Weights of a small image embedding model.
Training: 20500 steps, batches of 256, held-out accuracy 100%.
Rows from block 5, named by matrix and row number. Rows with one number belong to one channel. Each number is 128 + 24 x the weight over its row's rms, rounded and kept within 0 to 255. All counts start at 0. Numbers have three digits each. After the name is the row's rms in percent of the matrix's.
# convs0: first 3x3 conv (model.blocks.5.convs.0.weight, 256x256x3x3), inputs 98-104, a 3x3 kernel for each
# convs1: second 3x3 conv (model.blocks.5.convs.1.weight, 256x256x3x3, transposed), outputs 98-104, a 3x3 kernel for each
convs0.17 119:153165159164143142144145146140141131161151142165144162151132117145095092132098114150153111133144135143142108119121141118119125140148141141129114132118107125119122132150108141099124149148157
convs0.18 108:136103134142115138144128118146111132094094106102109131125134120143156137147147133115126126117123106121124101142111100137137115125128116120130130127138138121127132114057079064026030126079102
convs0.19 108:120114115113113118090086099138122128125096120115101126085083102082101110102103119100131147070128132102145140117108123103109124110120130132132136136136133133127122150125132145133136121116124
convs0.20 070:099099116085092114092102123140137138146146148143145145135131129127125123127129128102103086110113091118119094123121132118115125121118128143143143142143143141144143134131134145149150140149150
convs0.21 111:127124125129122145159156177151144143127130130139141133133139134126120119137100102089113117110115112106083097141141121129134140129125136135145130130136123136130117172164170151162158149159142
convs0.22 106:131103106113116120088102129127111108160150137148123125131151130128115123140123135128146136137138132143111102140136123134122130136118127130143139120120126132133136129124100137144146141133132
convs0.23 110:133102107138079110125121164162134149121060090124110129133116120135139138139122124099108113102132122115099088144127106139125135122104111144137129140144129131123119140115119135127130130144144
convs0.24 110:137109129123059083092071122105118108089076107123100150124125095123139129123125136099113083163159123163171108138115137107115111113129144131147116145157144149142143114124134102098129141115134
convs0.25 070:097096114078086113090106128139138136144145143143148146131130131123122123124125125102104087110113095114116096121120132116114124121116125143144144142143143141143143134133129145149147141154154
convs0.26 141:108126146121116115138137120109116108116144144099137137111137167096098122124091080133143139107140141108099118127138145119113131115111113113126140101109122111095098106128132117148143134107133
convs0.27 116:172096095115035136122101151131115147101000094131081141105101112116145171145095130125128111106171122132159099130131131170167167140134132116120114127146135134127120134076124122032061145139149
convs0.28 116:101121111074061094112115131090093116078117107083113121116090113118083096125115117131129117161153167125087092095063112109059108155154158141143150139126136145131134099137121090087111125130122
convs0.29 122:169151152160134148144176153146142143171132133142114144125135104143096068127112131146144118088117121099127147146151148131133131143149155113124099115116101106109115146140119134120115130115138
convs0.30 113:143080080148133129157135103146122131119112114130128124123148169152143134131104112103115102132173170133155132113127164109101114105104122123135155132127116129117109117100115152119128136127128
convs0.31 070:098100119082092114095106124140137135143144144142146145135130128126122121126126126102105089110113091117117095121119130116112123118113123143143142142142142142143142133130133142148149138150151
convs0.32 072:101103119084092113095104122142140138145145145141144145134129127126124122126127126099103088109114094117120098124122131120116125122117127142143142142142142141143142135132133142146149136145148
convs0.33 105:112095122142134128156143119114071101065072093097109137107121104129136108127137121105130136125132119100126110135121114124120116123116117119139130124136125123135129105082096113110099126124136
convs0.34 071:100102118081091113094105124141139138143144145141146147136131128127125123127128128100104087109114093118119097123120130119114124122116125143143143142143143142143142133131135142147149137148150
convs0.35 105:112127130116133132113138145166170168185159163194167164101089105112090091123089077096074086103093110120099078136111103128117096126111096134131132134132133127126127133134138163148140178152150
convs0.36 095:118125126127131132119119126154159160167134148175161171105106122104108109122109095090091076110115109091084069125115133108111109114101099142144148135137144135137136121113127135123140158159167
convs0.37 071:100100116086092111096106124141138138146146147143145145134130128124123121125126126101102086108111090116117095121118129117113123120115125141142141140141141140142141133131133145148148140148148
convs0.38 105:140123119114094110134135141105094100082075076103102109124137141126139128140125118104137117118140118107126132123126147111148149127131136109119117114121118118115115133120131124136121134141127
convs0.39 098:103026097106060132138112129125040088132056129102081114133132147132113145114119140102137120133161137081148087160171173149129126135104109138122119136122116137128118116044067151112136101119112
convs0.40 102:161161144146141132133136149158170174173133176170155170125129120101101114129113131157107125100082086125091057115124095095134107096116133138143159145146166134137161129142153174136148130133140
convs0.41 110:158115129114081125099111124140116125114092107117138139105123140126127128118097117102124122138146108133137104092077099091107109096108116125145143128141137122122130092047075077063073129131149
convs0.42 108:148176175173148136125124141096118116137139143119102130115117122120150127139166135141107110168122137162165116128131141080114106108141132104114097109116115122126119127134125116101136127131138
convs0.43 125:152124117137123132131141167141126137129090106100102149126138129137161156136148140109099132105153150105134119149165160151166171130148142121126110140141123129134124139127130118084078112106114
convs0.44 071:099100116081089109091101120142142141146147147142145145137131129127124121126126125101102086111113093118119098123121131119115125122118128143143143142142142141142141135134136142148148135145146
convs0.45 083:097104086119101097138105117148136121172156122193177134098101132095096120105101114085106098091130127077107129116100121112104125118103121142141146136139141135137137120127102158159104155159137
convs0.46 108:129110125099122128146183153128131123108174143092158147165136118164110080128130116148171125139162140098126126164128109149091080149110099137115122129115125121115130116158145062175144118139158
convs0.47 109:153147107146083077138135160127118119146107091131086114124155120119154140138166189124137128091163163125144134145134114118134129138150159126139123140147135137140134149115123117088069127132141
convs0.48 110:133089101058049110094105133086119138113075101142123153116113109121117123128099083120122173112117166112075113133163161151161152141130106108115113106108106101097078096096114131112164127132168
convs0.49 097:141116124106039131095067163107095091126059116094002141118126106129158140131111127120123110141157101131161109137126145155167165154145155122144122137152125123125118105048145116081104165122117
convs0.50 072:101103119084091113092102122142141140143144145138141143138134133130127125129129129099103087110114094120122100126123134122118127125119128141143143141142142140142141133130133139144146132143146
convs0.51 071:096097117082093114093106125141136136146145147146148149130127128121120121122124125101102087108111089114116093121118128115112121118112122143143143141142143141143143131127131145147148141150151
convs0.52 069:095093114085102121094111121140127128146147150149158160118115117110110109116115112096104078102109080112113083118112122111105115114105111142143144140142143138141143126122126146155156143153158
convs0.53 073:102102118083089113093101124141139138145143145140140142136133131129126125129128130101105090110115094119122101123121132120116125122117126142143142141142142141143142136131134142142145133141144
convs0.54 103:180121109099008092137112153151127158118000069153104113118144125111162179128119112126105100106180143122121098142139146154158163117107138149178163147176172139141139138119141131026072128125140
convs0.55 113:138158117141114123122135168155163149168129094147103137170136106126094093128108111151132101125123131132138110147139119141131132145139143150127122138120112137117114157139113156095096135140166
convs0.56 116:117130110098070113130051124134144130137086155122029129128106141112123155114100156074099096145166156145162133125118151151142131139122105141139135143137141144135137121110130116063137156117119
convs0.57 124:137121126107089107127150150163140111151111099156137128140122122126120095117104093150100125148119150121094095129120116126124105115124109151140131140139128127130124155129097127112085156125128
convs0.58 071:099099117084093115095106125141136136146144146144144144134131130124123123124127128101100085109112090115118095123121131118115126121117128141142142140142142140142142133128131144146149139148149
convs0.59 070:099100105092090104103103127139134129149147137151152141125124131117119124120125127101104088108116096109116100116115131113112127120116129146146147143145146143145146132132123152153137146155147
convs0.60 068:094092108084093111097107124142132129152147144155157154119118122113113115119121119102104086107111087109112089117113126113109120117110118144145146142144146141145145129124123150153149147155155
convs0.61 113:182158117120122127170176128152143136146145118147128125123153113076115096129149155141149169114101138098110134108121100112122091120128147111117103099111118105128142133141127135127119131132136
convs0.62 070:099099116084091112091102121142140139147148148143146146135130128125123120125126125100102086108111091116117095122120130118114124121116126142142142141141141140141141134133136144150151137148150
convs0.63 106:135164184140158161153168165117122146135184186108156180144118120145155135166156141156146123143110090140111090139131137121118130153150124116101105117111126131118125119170162107154161119112151
convs0.64 062:148149147169166159178177168192196198187185184190186184158147150154135137167145141162163152175178166178180165130117117129114115128111109130127128130126127133129128145135130152130117156132119
convs0.65 061:153147146168164156169172165200202203190187183195192186157134134150122117163138125159155145170167160172168154131115111129112107131111102135129130132127127136131130155142132162135116165140128
convs0.66 061:150152149174171162184181170194195197187187185190188186163150154159139139170148141157160151170173165175175163134118117129113115127108108133130131133129130135131131143129124152129113154130117
convs0.67 063:145146141168165159179177172193194195188186185191187184164150152160140139172150143163166154175179167176178163134119119131114114129110107133129130133128129135131130147132128155133121158136122
convs0.68 117:175156132093099125105118111132137130069095102050153151068105117116134145101127085105104072178167150139085098104142158141136169134117124129154156137154160130139130104131121055133135088115162
convs0.69 111:087140143141168139116114090127156144104196175139171155142139107094165109125148118141134113114092071142122112147119088123121104130147126126127137111129131110124127073177178129178170125133148
convs0.70 109:121102122149155117135105069146130120100120136128119124129131102089129126121099124136080095138196147143157128115138135119113134095116147103109121110123114115105112102124137112109129137132146
convs0.71 062:149148145170165158179174166192195197188186184190185183161149150157137136169146137163164154176178170179180167133120118130114114126108105132128129132128128134129128145134129153132119157133121
convs0.72 115:081109142070137158095169154096132154103178155073172177134129119127123098120136095150153085169109076126085067136141129128134122136130101138125142126121142125121127092152151072172163094131185
convs0.73 105:102103154009097138088113098094125182000070152059105149160107117139151141106131151147093098167135135114138123143128132176137150123107134128108105126121133115128153107081124055056131145130161
convs0.74 062:153153150174171163182183174192194196187186183190187183160146147157137135169146139163163151175177166177178164131117116126112112122106105133129130133129129135131130147131124155131115156134120
convs0.75 116:171139121125101166129164163152140127152105178134141161125146129141099142133094152114175129091129110107135124141149161130143159122111163127132112130115127121101136146113113129108164124132136
convs0.76 100:158167139162136105142151171119116117129149154165143165132126126117133119147130133163154163135161176165144120112107137071114125134150149137133128145142137138144143127137140121100127146156151
convs0.77 112:093065107121120110165143102109094077134114094132151143118133161158113121130134125091131085136149193141128161160154189142129119139115117127129136137139138124135130120091079152175130119155136
convs0.78 061:146146144165162155174175164193195196186187184188188186163149151157137137168146138161166156174179172176182168133119118132115113131113107131127129131127127133129128149136129152133119156134121
convs0.79 102:118115138134140154106117123132113118131125122133130139133120121143154134133136137151125117155121127128103142189183171168181163145157149115117126124124112118122113147109107139105089130137146
convs0.80 114:080123131113129130139140143070108152133149164134135133129128126105109123101103112180163117148125100128096088123123118085096103110095114132127129106111122094105119116146188151158153140151143
convs0.81 116:106078106103103122065070099093103115148155158098041089177158133155125110113135132134124152148104128121134145134115100121108107109109139148141119147137119142141126100107124149142138120083092
convs0.82 112:111155155183170110164080080120128125123138091126160062138121144115126164127111135137086141167106160122065148157120171113102184107077165126116148130129165127136145106135137145152096137132077
convs0.83 121:143138140117091113132085114119140128110129161132088111089124133106107121128140120109115099158156120148178107122137161102094126133125120107114123113098122128128123130145133121081155145127112
convs0.84 120:156117118148148118130132088121143086130132073127108053092101112140129108135118111100102084139133212123121148135134147122121133114124132112116125134135126132136124163155079103103088146162094
convs0.85 061:156152146175167159185179174197195191188182177191186181159141142157133128169146136159162155168174166171178164125113111125110107125105101133128129132128128135131130154137125158132113160136119
convs0.86 108:184143091123077112101089084136106046137163103096103063150148152123165163151142146138149149094122159134127182088114158093113177135154189128125151113145149114125145141184083143172152114130089
convs0.87 099:147133133113094116134120142150130132140113124148121146125138147120118149164146111117110144171108093138130083093125139086123115120139120097121127096112132119126110096099155108094109126125148
convs0.88 103:156119122151092126097118148125130124156090142125071146096128122154151146143115126064120090120169156126155132148124154156158159133125151133141114149148139143127124126110126139078118116086119
convs0.89 062:129128130151151146169167169188193200186185184190187186153141153149127135161137138160164148179181161174174153135122125127117123123112119127123126126122125129125126141131133153131121155135125
convs0.90 106:151143153144191178115151135150153169166177166138202179089091095121111107125125115076108059116129123148156153108104114112098096125105096138130135135139139133129131136138141138185156134148158
convs0.91 108:127109128075149176082175169147138151116176175087195191147126094147119080140144089142172106171133081171121084137123111153107095130095058146132137138130139135130135123129125079197183108129166
convs0.92 114:123156158131150138131102093120107101083133149131121100135121124134118158117106157083144166070108158111140196104094113105085110106099132119103109105097114106098115115136132082141148115096085
convs0.93 108:129123148049097151031117146128149147076113141093114146149117101155140147131124152132133124190155145153138135124098123159117150132122140125118100125119112123115124124117160071055118112118169
convs0.94 105:152137113106096117165179151125125136131146121144129145121145098089133096133148151136104149130118149127104131096117102099132091107149126141161128132146133135156155112136135104129119125131152
convs0.95 108:133118118121104126125122141116131136137128152141111129118156155142154161124131147092107093130155132117138114138144163132142163138145169129137123140136136135127132123125134138126145140119133
convs0.96 122:150132116147112099128111092136140112179155122115115107138112115135086081119112120109117143139121189139152149136112115129109083140120115132123125127115115120123129145163131159149109105102099
convs0.97 062:151152150171167160178177171191194196186187185190188185162147149157136136169146140161162150176177166179179164129115115125110111121105104133129130133129129135132130145130123153130115158134120
convs0.98 061:142142142167160151180174161192195196185185178191188180155137139153128123163137129155156149168171166170176165126112111123108108120102101130125127130124124131126124146134127153129108158132116
convs0.99 121:111091055133112132134140137143128127144099082130137134103103109131109098142146130149106122139110085113132126132131121132150137151133141131112120142117108137118114143084075155143135117126131
convs0.100 117:124111082130027062155088121087093118120089117132088084090156143078142144093129135112126064110164097103143099096130143098141159112128133107120130097119120100107108101118129103103102112139124
convs0.101 062:152152148172169162180179173195197199189186183189184181161149151158139138170148141161162152175176168177178166129115115126111111123106104132129130133129129135131130150135128155133118156133120
convs0.102 062:154154149177174165184183173193194194186186183189188184163151151159141139170151143162163150175176165180179165133117116129113113125107105133130131133130130135132131146131126152131116154133119
convs0.103 063:154155150174174166180180173193194195186186186190186185165154156162143143172153147161163152174177167176178166132117118130114114128110108135132132135131131137133132150137131154136122156136121
convs0.104 065:157161162163157147146146155187194202191190189197189183162148150162145145172163161158152128181181149175184154126099097116103103124116115132131134134130132137136136146137142155138133160141131
convs0.105 111:144109077137068079127111111132081094105035056141138093117105128110123130137126123123143114132181195107136176137142148126135115110127107135121129140145131152144124143075077084107079150158111
convs0.106 115:135108130083099136075108138142132121145137143128118143135150144121122134125122126147136133158130123157133120142154163135147130121141120151147141146138137142135135138131126146132132137116121
convs0.107 112:091091092150119088144117120127127149150093134152108104138137153139098130121126114137136142112127097109144102135123127129118126125128123151145142149129124133127110120084148155122097116121116
convs0.108 124:135156147149135137123131153141140141168163143167137151172136115150096083141103115151145112139128127163110119125130137116117114132134124153133123141123110131120121151164141149124120159157161
convs0.109 061:155153142177165149172152150201201197191185177197187174151131137148123119159134126145151147160173168169179167123109106120104102119101099135129131135129129137131129157140127163138110166141114
convs0.110 128:125113111110100106138138145134137137127122132145130147151159144152164156136143154112128131146175140124137138153154149137146146129148156135134121140140140132132138137132138142135146139132151
convs0.111 113:078116152043133140075123100074121122000157154061140158120101114132167116092140155157126064182120103178132116143122123174140134136134147135120140137137135115133152022159161042120161122126162
convs0.112 061:159156149179174163185183173197199200190188184190185181162148149158136134170147138163162149172173162176176160131115114127112112125108106134130131134129129135131130150138131156133117156132120
convs0.113 062:156153147176172164182181174193195196188186184189186181164150152160139138173150142162162150174176165178178164131115114128111111126108106133130131134129130136132131144131125151129115153130117
convs0.114 112:147163070144088048152107121147152112169154005149146049136117118122138142139141162152135144139087197134065186107085131115122160089106158147108135137124140124125134143151098168152034107129109
convs0.115 110:168076097101124139122129104154121129076045117112115131121101125117121123122121157134130135122107139122163132116118132141139128121127149136133143140141139124131142109070068071071097143147135
convs1.17 106:077130112121122128136159166157155120130125116116130118115120111166122138134093125131122110132124114120115103139117145142161170155148115129122110132130116116114100142157125133137118157177146
convs1.18 117:145145149113104110093081109108087078134113103174153148097131131132111106137112116123130135126129134134132136091130157117119090113107079122125130128129133136134138146142148119103120141121113
convs1.19 104:069069048096119099110144149169163143148145120107097093121141144114136152131144139137132131130127127127126124158163133152153122183196160138133132131127129126123126112121102117140118136139138
convs1.20 050:108117124130143146162161159164143138166124116149124132121136156142149162141137150120117118117115116116115116094094084105110099118129120121119119118116117117116117066074107085100127108110128
convs1.21 119:154156145150103100074043055142118121132111100145137154117093127133091139136100136115112115114111110126121121139127094125131122106096124118110109120110107132122118139163180137117132108062091
convs1.22 125:172171151099098106096079064108123126118121129114118124140141186143112142128119132145139133140136135143140137112112105136138127134117103148141136146141137146139136128147144108098105112079087
convs1.23 116:122139124108108110091088119137120121138118112160156152109091128109095146152134157123113108120111106131117114136113121109101119123151155125116112125113106135118109125155176094098111111087079
convs1.24 110:171163134141116078100089101077083087144168168174167173137137156126106153128134163152161156161166165165175165131119144130126142107095111153159155160168163165170160131157149120112119164171142
convs1.25 056:087097100117124126150146158164156143163143133140134131125140143124134131102114121113111114109107110110108111123134123121133119133139125115113115111108111111109112066093120081110122095112120
convs1.26 130:098094096118151159142158135126137157063079079103073097127148154151125101088107069158154147165158149150150145123132133157180136121096092159155151161158149144145140119122136146142147130135125
convs1.27 128:152169138119123102078080108150127122122115098124148147136116152109112170158168179153149143148144136155149140114079110110090119138148134150149144148146138156151140139170162102108098072083055
convs1.28 129:101098107126111108127153153154135129118118134098109112152127124102113098080133132107107115121124128127132128165184137113132101111115103108111117118122123121129128122115132134103096159162132
convs1.29 116:072147153132133117114128194162145126148124125136155141113072119174106104170098143140132128136129127127119115063103134142175214125098110141131129144135134123115115140148150119122116153169193
convs1.30 122:120103097115136098151131109118140153145129135130106120123099075121165148098066060140135133142141146134137137149134122101079118164190168144140135143138138135135134115071090127143134128106117
convs1.31 045:091091105121121136146136151147124115142108097108086089139143130136139109109108072113111113108107110109108111160159133126139116125145138113112114109108110109108110075077106078076087098083082
convs1.32 047:125089091133107108132108125129131134131135136120135143182192216186187194178174169131130130129128129128127128153137124096089073088088075130129129129128129127127128108107115120117118128120127
convs1.33 122:141142148119117121085063085134099103136109099148133133116122133137108113125109118139141146139137139146142144123133145105113115101101089136137144140137142148144147128117126128106094116068064
convs1.34 045:109122127125127142122124142124085089097067075073055068115093060124100056096085026108108109106105107106106108177175153145160150151169167109109110107106108107106108111113125108104102116113108
convs1.35 097:080084091131137147145134156157164152133121118121085071118112114181137129180134116144127128128109109122105103116151138107137138150176137146129126130113112123104104113113096136146146137130150
convs1.36 094:102101088136149124120119125160153140141134115118096073113156157125100141153127125139129132129123124130125127151159141147124099158171127139132132130126128130127131111113107131145126153140140
convs1.37 046:100106106116128128142147149149135136142112112109099116074082086091090090090086085119117118116115116116115116123133118125143131142162152120119119119117118118117118101102118106114127120120126
convs1.38 131:148159144116110107099085094122106112129115104147140148120118106118076080125098096099099102096095097095094096139118114151144146111121120095098099095096096092092092127135150109094097124086086
convs1.39 104:132144128136162122096097058072081077118077062124167144116093138100087141113114159128128109116124103125131111097106067102101111130132138127129114116123107128131115119161145089130121071056052
convs1.40 108:081092111136144151136105144174166152134109112138112103112112096112086101123103140121112117120106112127112118123137168144132132126148171121112116118109115126114119129127133141162165136104143
convs1.41 126:122117105117108118111103135144158162111110114113109132141132107123104096134110089104096093102094091108104101115119132141124108127125118107100093106099094110105100155149150100121147102087088
convs1.42 112:194165136134063066145132145115108118135151129148158132127141155146070120118098127160165166162162169154154159147115118146139153098074099154158162160165173149153156162169156137113111171181173
convs1.43 138:144156134141116108116089108161157162114133134125149147125119126149115137151126124134120121137128129139128130135135121152166136137155147134125127139129130141132132169178183139125129127110103
convs1.44 045:112121118122125117132128113144125126134120121114121125101093074111108096114118108118117117117115116116115115092101094086098093109122122119118118118117117117115116123117121131129120128132116
convs1.45 090:114097099147131142148139131122141149148139093157132069114174172131168171150136144126119122116110111116110112138160124118155114133191151128121122119110113117109113109112107143141139141102115
convs1.46 109:094102141100135127158156157156150138113096112101085109135153071130145077086127099121117113122116111112109104123140140136181163141121106131120113127117112114109106104122166129156144136140142
convs1.47 113:141152139148134136105139160137125099103138116163172164115123135130113128139096154161163156158157156155153155088114105136163157135131107160160155159163160153155154132160172107129131131164158
convs1.48 108:109175127165173148124096090102064092096065081103106141160131184160100131162135090144145151132136146149155159168168120170131084158138148149150157134138148147152162101106136152128143144090096
convs1.49 101:154169141122137105131112097137115094099132121110161178125062154142118145139102157151148140154145140151147137155096087147100104124137104153149140157149136155148133157159168099115125129120108
convs1.50 043:111089078110091077097090087095099091081106102089108100155131132151122107144120101135135136136136136135136136139121111111098088116110085134136135134136136134135135212205199208211198185190182
convs1.51 051:069073082095107112129137144136146153152143130129125124108140161113135142115117132123121123119117120119117120074082063094091063110122098123121124120119121119118121113110115128140140138139142
convs1.52 070:069084092109131138146153158142170164127128131088078093160174193165179165144142148132129132128125128126124126126138116126134110146156128131129131128127129125125127083085094117139131108109118
convs1.53 042:117119111151147133142134136104078082093080068093096088141132149136117122113101099126125127124123124123122123088091082091090073106118101125125126123123124122122123149135130156143133146128116
convs1.54 118:135154150175158139088066081122098093106094071119158147141115130103132172134146166140144139127134137147141141120118120098100116119150152143146144134137135145145141121154151112135104099068061
convs1.55 110:097132137112119130125157188185182129110135132104157164094116112132111168159081167157150141162152144149145139116111096147154127157153116153151146158156149145144137119156153100111098111146152
convs1.56 117:151192123091113060073104105105102079108157126119167142134119148158089162153107157147144122154145125150135118161105156100090097134157143146143125152146127149140121120158127050057066132152099
convs1.57 119:114103109145147149152166156139154139095083064109090079159117107161137160153139147144134132136123117134122115122150152113129165121122125145136131133121119129115113121145126144152135108094092
convs1.58 055:108116118128147138156160153154143141159123114139122129086121145099116132118114129126124124123122122123121121085084070087087068096105087127126125125123123124123123082096117095118134098102116
convs1.59 060:091089083124124132155150150125141146144140110113116099169200214173187198157163179112110115109107111111109113121142127127148134129163153114111115111108112112109113072088103098116127124113125
convs1.60 066:073085091117132141150153155130158158132132121092090091172192212183187183161152165120117121115112116115112116135144118139147121140155131120117121115113117114112117082093100115132130118108113
convs1.61 106:126105118114128134120087135179188179145140133120120137213175128131117076160109097135123137132124141130118141093124119125137140101144139137123137135122143137125143140128161119126157122114122
convs1.62 050:095103114101108119132131141157150152174156154149150164130141140126139141135140146106104106104101103105103105087102098107127122123147142108105107105103105107104106097105124111122133129145154
convs1.63 115:122128122067101093119147113156153111124119095092100102110129091140107104114097100145136121141132122129124119118145148172173145119129095143139124138136125122123119135166167101152135143189129
convs1.64 042:106111117130133129139146144206142106198139110195143124118104076117113074107110077116118119116117117116118118160153156094089102092093111115116117114115116115116117139112096138106093141110097
convs1.65 050:112102109137115131137109124110128132114113110095093086083071110127100139143125147135131134127123127128125129152164162144138119167161133136132136128125129128126129107077099131093107106100119
convs1.66 047:101124134113133139112123132163138124162139133163146141152171142152165132145157138097097100095094097097097098181194205168184200133159188097097099094094095096096097120141130114115111103091087
convs1.67 048:135126137129129150137139141137128133138124128140125123093122129124146142152154147110109110107106108108107108089096094107117115123143144112110111109108108110108109116102133127104134145133160
convs1.68 113:081118144139131132103115116149094093110101108101077126157144131155124091081135156111106113125123131128133137139177131106112088120076089115115116118121119126134134136115149141112124093106125
convs1.69 121:133110110093100158128149120150155128145122088128103094132142085108150101114142092141126120125111111109100102094120140136164114121147150137131124132121115111101100160108089120129143131147126
convs1.70 119:149142116054078114116126112091163172160175157154151148155124057070154158145113084136130113134123120127119114120121108122082078153147181130128119135127118124117110127078101089117116118096110
convs1.71 043:129125124151142130164156146132114106128112112134120124131125117150137130143124117111111112109108110110110111179165156173171163178177170109109110108107109109108110125121119130132128119119119
convs1.72 119:114121139090110121158165150150134100109087090084063099120119088128122097079118153128123122120119119113116113119173168140172125109116114126122122119119119107110113151133139124150134142169159
convs1.73 105:117142164125164147065097100088099090168114093095107166124097128092101130127127136132124126116113120129123131149153136083090103148152167135127132121112118134128132125129188112133131076077113
convs1.74 043:149137128148131133123109135067075074065077079067094100126126145132120126133113120137136136135134135135135135142162188140159174134142154136136136134134134133133134163146131176163152125129125
convs1.75 117:089139127126152116090100180140124103117100120147142137112050134152089079150132156138128097130116092132122091078118151129140184126088105140128105130121096129120091149162135070130142079087149
convs1.76 120:121155132148117119129132149136122104129140120134145107105122119128102150138110160114103104113102107111103107122134134162201180117123110109103106113110112103101100140153136153144122166173146
convs1.77 112:158133144118099095109105123140125096130121177149102142079050140128190125081136123140133125131135125115119109135124114098113177196163150143138128133135125125125105117118114107066085103076122
convs1.78 040:093115111103113104130132110173150131151137124144131118142119114137097091109081072120119121117116118118118120175165159130114107136126120117116118114113115115115117142122105147141131139133129
convs1.79 114:167150144144119120113102104118094073129101078168154134138101124141102088122102085119128137117124134130130141134135136119115128086096115123129135117123131129133140150152147143120129131105095
convs1.80 117:128131115146130139162165157142113138098076100089075081106117098126105160076107154117111094105106091098102091149157168151166124085094102117112099107104094093094087151134118154131122134133138
convs1.81 117:128136141084142151138152115079037021085084090110156178105117163108121140160152103103115128105112121105111119112102136148145155103111127109116121112119125106109117095096118085072101129134140
convs1.82 121:168152141107061123129149153131103124152176129156140078118148095138127147156120143143167169126160161113155163120148136119151122053084134142170174132159167112152160170139115121093104162128130
convs1.83 124:190172112134117057113100112111107118111127111158174150114168144095097152108110120150151140157164148145148128121073080169117112130160094150151142157161151144147133147144126148130090171174134
convs1.84 122:130094130105050055094087075120125111121138181123094153091083141138218101102171127123133136121134135109130127105121148054096165165163179129136135124136137115130133118106096111071064132081104
convs1.85 048:104095109151133145130118140123138130123119110114113092077087131122123147142129151128126130122121125126125128121135145131138137172180160128127129123122126126125128109078104139107137109103149
convs1.86 109:139112110145156127080110125130112134130101128156112147140183121167170117097122118108133138112140143126145148112130154148140130142169123110128131114142144120145147120125117155151125104123135
convs1.87 104:128126112111128123147127147134141138121134132127138177134146132154075111133107105150146155146132151138130151138124117173172130080085108146142152142139157137131146118115134127154160185170172
convs1.88 129:112146140136143110099104132140097074125124120155167164107081134154109111143164146089096090088093088089092088112136157110124161125125119090096093087095090088092088129165141095097101108114121
convs1.89 043:103117109116117123131122109152131134144108090134105100085079083123088109132075088111112113109109111108108110138135136148126120151153153112112114110110112108107109110093106159129133157134141
convs1.90 099:108123171103116119166146128116106087130115150133101137115087085147185097119128116126109109110100102099095093127179135098162154222200139132113113113103102101094091089106154113120131122157185
convs1.91 111:081115171099132126139136127133118081102093144108092137156123098117106073100120126138124127119112120117121121126194164111143099153134120138125131122118120117121122099114152123150135113154161
convs1.92 111:134145131154159124101134140119115129167123131156131145160128140142151131148168135162160158156150145158152143114137066118111127173136101167160157162154149161153146150121129175147164124128152
convs1.93 113:141162159153151139072091106084056046105119116096143196169098160103098121128160107107104120109101117125118121154136118110084082139141166115109125109104117124122131121111175118082132067095114
convs1.94 119:145135152142148132144103099144145163110115135123155166185149153134099092180093105152150156153153159148144157098106101149153161117122122152149155152150160149147155129127157101139160146126104
convs1.95 108:132139124152138128130130137111077078130131114141166161094104137140088110156106119099095088094096090100100094113137120134139156105121140099096087097098091100099091138154153131138129116122139
convs1.96 119:081060119100089099143161159179189144122117124108111145125119087141177104145158153105107102113115107094096092125136154109149190119133171109107104114114109092094093101097116124067060171138144
convs1.97 044:103121128112119125102104121125097080115101093112125121149136127161138109159137101121121123120120121121121122139163183083112139053089122121121123119119121120119121166157145162151157135128134
convs1.98 046:109092099122103125133122142140148140118111096101094084085089115106092113109095106143142143140139140139139139151157165125121115136122111143142142141141141138138139105083099124111125107112123
convs1.99 113:147122109152124104137112127181161124134106105115148136211178149109124141146131188138132119125122113135134125112099101130116107172195151135131120127127118133133125091099117139118114117098091
convs1.100 111:174167138170157141118106119086051078115078065164175155077155154055150176086135181134138121128142123135146129127116116119117122134173092131135120130136121139142125144142124119123123126103096
convs1.101 043:151134121143127126137124137081087094064072083081105115101096108120112129125111129127127128126126127126127127158154163160155156151143152126126126125125126125125126143138135140139131124127124
convs1.102 049:140136128134132124131131126109124141101105110101091088066077095056053090058053091147148146148149147147147146134126106155148120165147115147148146149150148148148146101082099111097100110107107
convs1.103 044:123109114134130141131126117139153160161149146166134126088117134122137155157153159125125124124124123124124123109113105148149136171166148127126125127126125127125124099083125113096125119124145
convs1.104 062:154140120137107119138098095078059111145145155156180186079126165125091149152107109133130129131128128132128129127133113173162124144141151131128129131129130130128129144138160174140162198207208
convs1.105 118:154117107137109090109124115166150111107110132083112109106080112138169149147133132103101103099095096100099099126137164098104136159155146107105105099097095103099097136126116132139090097104091
convs1.106 105:176164153144129121105096078070061083099088104108133128166121151141104134173119132121124125110107111119114117102111106120140148116129165122122121110109112113113117131127144100090117082073089
convs1.107 115:158166123142123101147093054098114132088119105150161150147166172139116159159073148142135121135128125134128129147083093158164107105123137145134121136130128133129130136117108151121104141139125
convs1.108 119:090111115130117121129151167165142114137116114114123114108118124158107141136097128118107106118108105107099097115147143139184169143130129115109106116111107103097094139134114114113092148163140
convs1.109 057:139101090150112125141110113098107119112105088113101085061077119107133162153116134130129131123121125124122125152150152133132121200218180131130132124124126125124125109069091154114130142121144
convs1.110 104:121136133161144137150153147122121122124140141153174183096107145144090110172119089138126121127124120142139135115116096178181174134129155138126120130124124142135130122142174143143157143127126
convs1.111 117:112134160078112112097118084131156125138129097111089157154114106107128096128134126150150141145143134146146141091128108100129089129129147149151139144145133144153142114110147128129090106134106
convs1.112 046:150151148123126121118126127134119119128130141135149170109105076093103072089107093099099101099098099101100101173167172186184190154163180100099101099097098101100101128150126106129116093104103
convs1.113 046:117118118103109112100103111144139137139140147136155170135141126128141131125141149107107109106106108108108109179176191178174194155160189108108110107106108108108110156188174142163152133141133
convs1.114 127:141144130138094121091119147157119124123101097171154101126149123128155146146148150133153152131152151135156160128132140111145148099132134130152154127148152132150158148151123128126109115116114
convs1.115 109:092143142075122135051098127108153151145117110117145158184137145149110140174117159141137140130129133137131134119113111096138154139176174138133140129125132135128132123146152128147138105101112